{
  "model": "sound classifier",
  "dataset": "melodies that start on their tonic, played by one synthesised instrument",
  "train_examples": 26041,
  "gain_aug_db": 10,
  "time_shift_ms": 100,
  "n_mels": 64,
  "hop_length": 320,
  "input": "log_mel",
  "spec_augment": true,
  "win_length": 400,
  "targets": ["pace"],
  "num_classes": 3,
  "arch": "mobilenet_v2",
  "norm": "batchnorm",
  "activation": "relu6",
  "depths": [6, 6, 6],
  "kernel_size": 5,
  "stem": "deep",
  "expansion": 6,
  "widths": [40, 64, 120],
  "mixing": "cutmix",
  "label_smoothing": 0.1,
  "loss": "cross_entropy",
  "init": "trunc_normal_002",
  "residual_init": "none",
  "optimizer": "muon",
  "muon_scale": "spectral",
  "lr": 0.017,
  "momentum": 0.85,
  "nesterov": false,
  "orthogonalizer": "polar_express",
  "adamw_lr_other_params": 0.00072,
  "grad_clip": 0.5,
  "ema_decay": 0.995,
  "steps": 10700,
  "batch_size": 64,
  "epochs": 26.3,
  "lr_schedule": "cosine",
  "final_lr_fraction": 0.1,
  "warmup_steps": 530,
  "weight_decay": 0.02,
  "adamw_weight_decay_other_params": 0.01
}
Rows from block 10 of a small sound classifier, named by matrix and row number. Rows with one number belong to one channel. Each number is 500 + 25 x the weight over its row's rms, rounded and kept within 0 to 999. All counts start at 0. Numbers have three digits each.
Before each channel's rows are labels from the 100 clips, of 14976, where the channel reaches its highest value: "responds to" is what is common among them. Only what is clearly more common there than usual is listed. The data: melodies that start on their tonic, played by one synthesised instrument.
# convs0: expand pointwise conv (model.blocks.10.convs.0.weight, 384x64x1x1), inputs 0-63
# convs1: depthwise 5x5 conv (model.blocks.10.convs.1.weight, 384x1x5x5, trained with AdamW), a 5x5 kernel
# convs2: project pointwise conv (model.blocks.10.convs.2.weight, 64x384x1x1, transposed), outputs 0-63

responds to: pace: medium
convs0.70:501510503480552551516458529473514536538522506501518512483467518454468517506510476512483496480463533528553515447493499520493480511507522523518536490521503495476464530540503505477502482503521529
convs1.70:474493501517487440477520507461461475510503453472490514498457508517519515497
convs2.70:497466488497512474459527513502463518534521500511472542447497494500524450502500473506482515514539495504511476466528550464502518525494504450495508463466478475506553520483511507503549511510484493

responds to: pace: fast
convs0.354:507491494492484447477500479498528489530536470504468499444480501510519515459462482524460497496539495454517527487497499498499448517525496494464527480459514501486503514464530492497501530530452534
convs1.354:502505507501507525509497498526561563481480523532523506500545517478474498504
convs2.354:471488555518461498523521474537531488490475511500492491490509496540512505498478530494509537505455534539521513530507509526517538498480477489529542514480484540487508510466445501529507510453538504

responds to: pace: fast
convs0.74:512523475526526483503505514486519511469491497493537465539461534485502560498491504482452502478524507525460528484516528466518517509484518522488502496500488458492456478530481512508506523432461526
convs1.74:481477460456436482505513504518522512513506542494458484476486513503521490506
convs2.74:504484445481493514458459503475476507507473473488540507506506535534487467520457537479470518495536492514491481529530516515459461497465459530516477473527512542509480505532494505493501495472536496

responds to: pace: fast; sine tone; pink noise; horn-like
convs0.133:525499467520477487458491490482487490516481431513519451476519543553482506467494487506516521487480488491545492468483510495511462514498537474498495468474505502510499489490498468484475432473510470
convs1.133:489518511523500474478491481491449469462468496486471452482486483494452482499
convs2.133:494506528485444515518514504501525478522492468466479499492463488497446474523512476496492581547510527491534540536485529530514493497521500507501486490518488478524495537457495502515477492524496463

responds to: pace: fast
convs0.324:504513491482450494502479517542518532524498465515486481499508471505494525454483550533551522479493466494445494521524459468549483474489475516532484501483495494514480496487508479474512457469499479
convs1.324:486497517501474451474505507487459493533529498442489479505459504524475525495
convs2.324:493508462510546509528545500523503502505472458497513537559504503477506462475499507547494535512485493505493484509471445489521547472503487495517529532492491459522534545493495490495501511488510549

responds to: pace: medium; mains hum
convs0.173:516532523522466509519468446520511500455515508529523466504470498435495508476486499506471524521533490498465504544473481502512512503503470535515528489522533488506503513462443477498522491535512474
convs1.173:506519518511472505498497482438514514491501445498497479511443510512514517459
convs2.173:514496485454466511528492468473475489466502492495514542509523517548531481490518511536517509511496547511518530507485474463538498504488521471481518548485514461467537490523491461495445532492486498

responds to: pace: fast
convs0.41:480498512526486542482519479522478521547520483548533506454508526484486501504515532503503511515482535529520520494514480516495484538506487531478545464521475534511494474489517451531506516510534438
convs1.41:491465463494498483468484493535520507479500576514523501483546494516498507503
convs2.41:475499508458517489509547502514491476462469462480487463515515512541473552494486555479494517519464530490539500511471525512499522494485516496500502518442477539500461505477490490515535499470527519

responds to: pace: fast; sine tone; white noise; pink noise
convs0.339:498502461491476463497474526471463507473453498475533485472519531532519550519475504499508543518521477515476506525475526481478481471493505479483529487461519510497470473479530532495477458481464469
convs1.339:516501518502502484458469481496514445472476498493450454476492493470473500495
convs2.339:492506490480489527510505499508559481497478500439470504487457477509456490514498511502513559529493502488524533527447521525536481511515529516471485471526526489520497504462486487528479468540501469

responds to: pace: fast; horn-like; sine tone
convs0.211:536522456496483497528477471460499566516494470519507472498512475507519530511540516508543557520458489527537500500518506463498469524499499495509526486517491520465481509534460475511485467482499488
convs1.211:523502514504525443450483465445464475499476491494501487517515504509504478494
convs2.211:509505494493486520509474516483531462509513470494500472526500462497501474526492508547502585517518472512547483522541487483490526500478501491506545474485497491527496558474519501517516505560514500

responds to: pace: fast
convs0.358:500479479534476481509455505456499495518480442446463475485475478485538501477511551505514520526489521501481553486485543494561478503504507491503515488520500500477498502522498474502502470484455485
convs1.358:483454484468493466427462493493500464470481501512478494504480513506506504501
convs2.358:469499511502525523495526463503468506544506497518524491541470494493520493497504511522491575547446526488487542521466532516497524483509479508512536513495513459535504520533511494539501526504498537

responds to: pace: medium
convs0.224:504467478500513510515434529504564461469522503534502526518504507497451502521526493565487461516497501485512544524501478466471517488500499527512486486502476483527521470470527484510494508502464479
convs1.224:504491501492492514502490499516549553543552564489484498500494505501519507508
convs2.224:442486553502505503521519502486490539510494522500485518570465509513501480497469472486475537476479499495490464555499530509499472516515504502485529459489471478538498536519476499533529478507528496

responds to: pace: fast
convs0.161:504523553498497472542532504495536498487499512472474478511478515509510504455555488479494524500499517493483450518516475535549458474476499488508506491512482528489433519479498513474525493538469518
convs1.161:490494499511453492474474491481524478500533551531523520513545469494499484467
convs2.161:514526484563464507469464478480517511504506521492518483506452497503477520556520490515492521518515445498495532502468510515493456485490499539527502502511515520521472533475489452504489466497446482

responds to: pace: fast
convs0.60:512508504514501484491492541477472537537494500527487502479541485447537491493529489507523495511517523484507454446530541493491537514491548524520522493524478537529449524491479510508483544500507485
convs1.60:476479484501517501485467507482578523526477483527504496497503469461469506510
convs2.60:490478510520527526455501481461537543505508475471517531508501526470513473520461505486556532508468478482529495460520499488505500467516507472524507533507524478460487497529472522469507505495445529

responds to: pace: fast
convs0.313:495553462492567526482541494470480502483484488510478464482507528498477523499503485518493468495501491520515533506513515484490503496495444513499524486533512530493460508501447512489546520520539449
convs1.313:498504521513516488482513519514462493566570514489472514527478511496507491508
convs2.313:533468501496467519495481475523512493496544509487518498438437455537516498471495501527482505486520502516517481500533556510529506503505487469492495496481477516485550499511508515510496451446469508

responds to: pace: fast
convs0.227:519496482523496505480500502503485475528538493480514504446485522544518498513505472494548452473487538529516487518461567522491497543477514515506467507499456458499530501522503520490499472503546500
convs1.227:488489464485480560497503496525565494479492505551519488492495517514480496517
convs2.227:492498494475529536509496499481484487467512544575519476503502541522510563490491521540494475515484528476529517486499508545516463456465487516520508487500461519489483496476512517527514501533528485

responds to: pace: fast
convs0.237:485488489516496506488461438476550521539452499554475447482508503515471500504470485514494484531505494505508548467524504527499529496481502528463506483515465508535506498513505480489518494521556503
convs1.237:491499503508494493493496505514477498509554598482481485507520494486511511488
convs2.237:510480547451470482479519501510510511476507512497483488453529507479488520463476553549488467464516509491509490487516486491519532476511489504535497494493480512448524471494491536527491482443456486

responds to: pace: fast
convs0.147:526522504504515501504478482484498456520537488462518490466521527507502520466528505501471519480524480524533487454518515532511504517482466515465535460500513544524528558507509483458513486468545483
convs1.147:492498507513500457494504490464456487480477435461501505467457501507511499511
convs2.147:450482505496494504530523534486491492506536506517478473501507527551499439518537457481470557562485501504501482514466524471526496503492508509521470504532517464533488521499471507516508486508478485

responds to: pace: fast
convs0.132:564503488493533495451483528479481506528529511515493474510481568495483548494504499487503515494495510535525505475516477514483497508436474499474512530471514522477508505540451514532481511521520511
convs1.132:516515518498509479486481479461457491483467471472496497458460497512470469462
convs2.132:505504522461563530500483500460517485494504522516486474510492532498543483531524462496500542561495497507536509507442510517481507457476540485533507488527546487514510503508473501505508502510471471

responds to: pace: fast
convs0.289:483515480501444527500457527474482512449480522530506525516542496545509492488451488484505449484497494478532526534483504499493507477492458465486511529483484495503483554526504505480497527471539510
convs1.289:532496506515516520468511501500491459501486446480499480485477529541542540513
convs2.289:516528555506483496490518515525505478506483552492546462498458509482540483509480473467475513502497524464524456486483516489508500527522504502495478515510517534543459521504476551521529521531467508

responds to: pace: fast
convs0.335:499565541532540474474522479487462518527535480513499510498511517565533513490496498520521523487513475505477539475457535516509527491472485505453538498501472499480479496471496499494506470498470481
convs1.335:499491494505491479459489510495441448464465450499500475489477501497517496507
convs2.335:461503518513489505517516498555488505545499515495475471515488527518500486518500514497463578536457521491484522516469520516502533478492485504486511539542508455505506509470477498522516494564516512

responds to: pace: slow
convs0.146:542476518497513511493516511479519493564458499479489496491541492468451535486506462496532509491540518510505522529453463486519494524539503511448477538512515489501523480470509490491510456488525488
convs1.146:517508506491474487524479476454490530498471452490540507501457525511499481458
convs2.146:494497451472529499475521497499530481545511523519507485538500461524506504536536530555533512510540497479534524496456513471519487519502490506483505527534512483495471476557514472532475497532490495

responds to: pace: fast; sine tone
convs0.128:534513485546536499443529472508489499494513478525471500456499484472521507524474551523495512502493500482458450502502499475490488487501511491475504475479514489474465541512529441507534535507522529
convs1.128:505509516509489487476501506486436457479494437482495503492474489493504519456
convs2.128:517492498494507505528489459526505507505476499485512539474535473516494463548494523489509543463500459495544526496481521537540515503488510477504564487487552456510491480455491487494486497506459485

responds to: pace: fast; sine tone
convs0.179:500506499506532499506461450532487504467451434475484519479467493501498470520512537498500509495496488517469564505500495522534515465480493476517528519533483509496476496481512462505473482486442489
convs1.179:506512507494509513501480461481514490457452493493483444439474508485503507492
convs2.179:494466553487501545513477466502517489539493519473489494461494443535491501482538541509472550538511528498512553543473536507485519479478513483509510480524499496506490474513484500526513505511469491

responds to: pace: fast
convs0.256:503489534510522495492464474488552501516489507505492507473512471481515508510491525515481519524546494499522530535478469483437549487493456513536548458477476495476520520505535518495551497497489523
convs1.256:503495529515500487497500475459482502491445463495505506440455503510523470496
convs2.256:473499488486470502497467491473510490493527486507508534500555488551514494524506567505508510448499500519537531507466499506530468467496476523476504560493519462521488462483510523498497534535483507

responds to: pace: medium
convs0.333:482502529500532464496512496490445479483508498495489527484522464488471489532446469520454501525518486505480455513493507478499542515466506480487465488509490518528464532454548455486486515477505510
convs1.333:464485529520500464451520486507499476535497506483488547523464460502517510488
convs2.333:504483500489485494484508517517506508507563467489486532467463528508519547514531531518509465470497520532555533493529473490501487556533469474524532478485488467471511480516511519493506502492473537

responds to: pace: fast
convs0.2:464488516501515493511544465488503452544507529489504518503521494481496469483506478510531504448512503532519514539530467534547443542505500488486524529481482498484517525504512466546500496461503515
convs1.2:477487468494490460469483503465449473477472454500491479500481476482490476476
convs2.2:494520505545501494433540476497525526489508465527540506476468537498502490517483504504491480461523484500483451521497469506555518512505473516456523508457464479498517522467487496541515484508493498

responds to: pace: fast
convs0.48:457541500486510524475496468499528537490527479478483504509493519514525504529508495520520503489533462516466540540508460507482507479487469543516482477467492564457479458479544481502508504492480508
convs1.48:452520517510506458495498496529433472501515537496520506522504464478499509493
convs2.48:550535491460498492456502512480448458441518523535504519475525458510512495481515512491501477514504515474551480493494493507509536477487509487536551492501507537494481508516485544515521472494528502

responds to: pace: fast
convs0.137:491488482533469557507482495462525516486494491476471477522457478535459513482473529516493518505487494517461480528497544500512510478494466504475473455492488560483490497529531509481471512493499449
convs1.137:503500517518503501492535530503508497549567516515511528522474470493515495455
convs2.137:510492530477507476518538469549475482512478519519518472482524503501512475526516479545459490492523511511550550482503465492492514470510463472515536527501464438478500470502505499510516494497468537

responds to: pace: slow
convs0.315:505524495483494516512479463482502529498502499531537508489513577485512497530517480513484485521495486537504459485505470545505457524499444560529519491499466534485515500491493504503551537513498492
convs1.315:485476477489501507485498471539510492504462561506486463461537481485467504501
convs2.315:499508540448529488473495486471498516471443444468521517505520478471511526504534497508483488518434465500534525484505500536533486529496475533521474486505495503482474467515513521508477475523509513

responds to: pace: fast; sine tone
convs0.99:520483478543512506489471477491536501497440477525445458483498499501455516506480490502477511497542485510494527499529533514506521521495500488455483443509503493524511488539537461465516535522519502
convs1.99:504497507497517504488510525512505519529569575486494521525534491500491497496
convs2.99:493489536463466494513519484555502530493491510512513474468493481489491523471478528570511518484508522485531558492521504488512514451519477501536531538484483471466521472477472530523504484488492504

responds to: pace: fast
convs0.331:528523517475524515491466500454479497482520478526483490505490508490527523505469498537459547539502459484481518498542524452560514507540510495483516539502505530546488489481511467534502521510492494
convs1.331:500493504495505553503499492474588554508497479518504502491504512497505510496
convs2.331:514507517495480487543496499516525502465467528513444454475488531523501523492513539491527485497523553482527502493524501481495510551458465503525494462525527519507500475500477469496485531454509538

responds to: pace: medium; sine tone; white noise; pink noise
convs0.284:558502459495510496492484499454509510462510461551487524475502506480503547523471488518530521549491497506476502526496482469454535490483510470508539473498532521510506535488511480478525474508509542
convs1.284:501501514524496488490497485448425472503471452476478486487478498504505503494
convs2.284:482517455500506515497513456483528483529500476495542500525545487485526498537498512483525555516494517521536522539477531536517505485488535498470516496454519494539496511471452472542509522522513503

responds to: pace: medium
convs0.240:516458512530512532554516505476494527512492498535486493532509516519509543509486554500473507468470500550518509523520518494480477466567487525474534490492512513549512522522476499496481472473517505
convs1.240:517513501517522476488502486487447473478450438478489509498472522512504517524
convs2.240:518521515541482531504522497518518449553524521462475514524487502503486516529509525531528544478520539528478502496478533510473486515499485511465524475482497500544439518472522498526504501533472485

responds to: pace: medium; sine tone; white noise; horn-like
convs0.29:508522497453481497495534504478509503497513474478494519525470488509493526501450499528497488528471462494476506560489492493478478506476470441489553501516483556510475537521537487499511509538539497
convs1.29:494475462463464454512500516498480501517529526450480482490470526501505491466
convs2.29:518531460553488465480466490512443504502512493487501523510486490513459484483477522478496502515512528530490574513482494509534440490483507528496521462485497462504514518536523500513519526522520482

responds to: pace: fast
convs0.321:478498483498486445514545470486516458497482541481492531522518460515506541521471520493491511490488495517534478484507542526502471499534515503474476536460506471499458527456495463507506526528521530
convs1.321:491495508520486493481505481476458461455446466471461480476476504502503497484
convs2.321:513494502471491500486525550513487488544472558444546500488495493518505516525508500464485509460518449515498456513465496518525476481498537485521505518462543470510502511462487526528513510493517484

responds to: pace: medium; sine tone; white noise; pink noise
convs0.141:476506499512496473536523525530526466466485498454561509538493531527522526535473536502488458526466509514506527493480472483501446527518516527519475496493446496521500519495521521508507526512485519
convs1.141:520497522506516473469471468462458474486466466482478471472477496519481474490
convs2.141:501500525500464529523519571532494510517483531446501511537524488496507543514485465475517468495492534507549496500444506485481498472486488457491482518473478480464545512497513523499510510516480511

responds to: pace: medium
convs0.12:499483499490482514509505552514452533504500485481480496497530487507490482502517451497562542535510488508490499495485530477459500496527488479531526505529478441504480483583531506488503503498492510
convs1.12:495476515537529468472499509483470440485515498483482498519523476463469525521
convs2.12:462490486532499545507510492518484550491523507485554522483503465532551520506465505484509529490466502507499548510485500533478494454516498519496490449540486471468508469494476526526492493503532468

responds to: pace: medium; sine tone; white noise
convs0.337:544502505476490497439500511477472494467545544514478505483490460513522494541507512480483484531479516509508475542501489437510488516473486504506520500507497508494498568476494455498547501519482522
convs1.337:494509509501466503507521512499527549581546509496503519508509489477489516487
convs2.337:434473520492540508557454518502517513494516473492480495520443500508440497494483482528481519485502507501498529479497551526519514489534542531497502477505493479510531470528505529506485517492514530

responds to: pace: fast
convs0.305:494541521504509480482468485528517512512499544513505480489451527463516477519485502527484492510514511471465513484479477532506511447493502543565453494491498487496468526534538546509469498521508521
convs1.305:484489467477477506471438474503510484441472482495489468467511516492500494504
convs2.305:508477463502497495493487505512482521529490526495517533572518504514511488468493493516537528532525528469521500466524520457463459427514485532512502484459518536505526486531492507507491511508521480

responds to: pace: fast
convs0.190:499486466553550494496516467506502469493490483479548493520480555470551518498484481502499496464499526534484501501550503488540501507459536490509483478510486473546470502497485504497502473468534524
convs1.190:481496478463487508516492506499515557517531523466486487490485468480464465458
convs2.190:538514516510535503452498485519510496493511521477540454488489501440492470497481514481505488539526527522525495469484536455519546514541470497520463468488475486496483484505472535518514508490476539

responds to: pace: fast
convs0.312:448484497525500525478492460450517443476531510480466499537536540477496498486533536501472497466510482533518486484481475490485480451516505490498495427480506527491495496513527502515497489508481508
convs1.312:508507499509491468485502572535486509508558507546526505506475508502492510490
convs2.312:576491533488463501539531475489480545510470518533502497479508538520486493535481474543469486498507535492512482500477469471482503485528484508460474538471486495486508541493490517500518528466494515

responds to: pace: fast; sine tone
convs0.52:500484466537492524504504468463517482493483486513472499526462503520475489479478497507502465543518518496474542557495512482537489543518430497500520501464524509461479475498538510537497474524492491
convs1.52:475484484486487507481484495489541509479486514546551549542541502507513505503
convs2.52:462484517468455521508543473503559517513454499483486478516519544495473505502481469494493496519474532471490491493521473498521491485516520494497460495533489539505471506462478497503563525527508541

responds to: pace: fast
convs0.112:490506464473494503510576475482485495526486458470493526460544492498501513439484502488543526466503491506519504494487480484547526529467490512514459525509488504513495475502540517475504454503509488
convs1.112:515520502512521491508501497486433462468460434497504489504504511507524510510
convs2.112:530477554498497496500519475527477513559505496480482519507496500471486528513470537530465527533463471473487517547491501554462494505533468495511511524514506475501517526505507508518519518437502483

responds to: pace: fast
convs0.177:496509537554486504486480477438450490478534505494497492502516500512509487500513468516502478466513515540484542499503509503462512469426485516518483498480520455529485488518520487495511509452535485
convs1.177:467481515495486491501520503466472487562530503462470479528522467480501484524
convs2.177:487479507506486493506489524510533547506481510527461512496533517510538485527494496567460492498522521542498508479497512508486496540515509531530533507466499524477545501475487523510487480497471421

responds to: pace: fast; sine tone; white noise
convs0.3:511513470502504502529535491461460468507506512480558469442505507524511467472519502491504511501511525520514505506520485532556529505499510487496498464496553492512473490517465466475491471478509440
convs1.3:507507500514500467472485465477454473457474446484478473482468502492512502514
convs2.3:483484519517467514527537507528538461521491460463484501496524494488483488502507520491478570536486472475504560531472524513501500512526486512532455480529474462523524501519505500526492527475476501

responds to: pace: slow
convs0.346:487481488469501503535497493503508530495512461522493493513543482488518513530432512453496461523523456516520498473509515474455466443477475504486503485511498520502452524463536524524505491513491477
convs1.346:484497525505479482509506473484455529531466455469521526492455471476505511505
convs2.346:491503482540552508498514489480471481521513484456501525504488496532497502452523504499482530464489514546525546454490481505523511480458518486497544502484559506514487525470468503536519494500541488

responds to: pace: fast; sine tone
convs0.257:532514528521515495499487480442562517511476493523502447512481498542483530448484546495532492473512471485487527474497541480502503486503487516452526474468500508505520484505517526491487495529526468
convs1.257:482507504486505469482471526548518498501516577548502508497511515524499489502
convs2.257:491469547510481479495497476552485529501492508515511483440489498495471499481491537549487500530501560512503515561510527505482532459490479516511501487502449483457536493482479487491501481486520492

responds to: pace: fast
convs0.55:520491505530508521517482447521553535538503489527500490509514460499431516489492507523484496471494489503521554504513485527459482488479465513489511464473526543538496486524539491506524505528515505
convs1.55:486486481502495477494495520552475487493520589482493497487516475490498518506
convs2.55:530474526439450528500530490520479527448482508502463504466520479504506503485463541560513497530529518507497468488511523479533518477519490475541487489515499516489487510481487523496493493445507493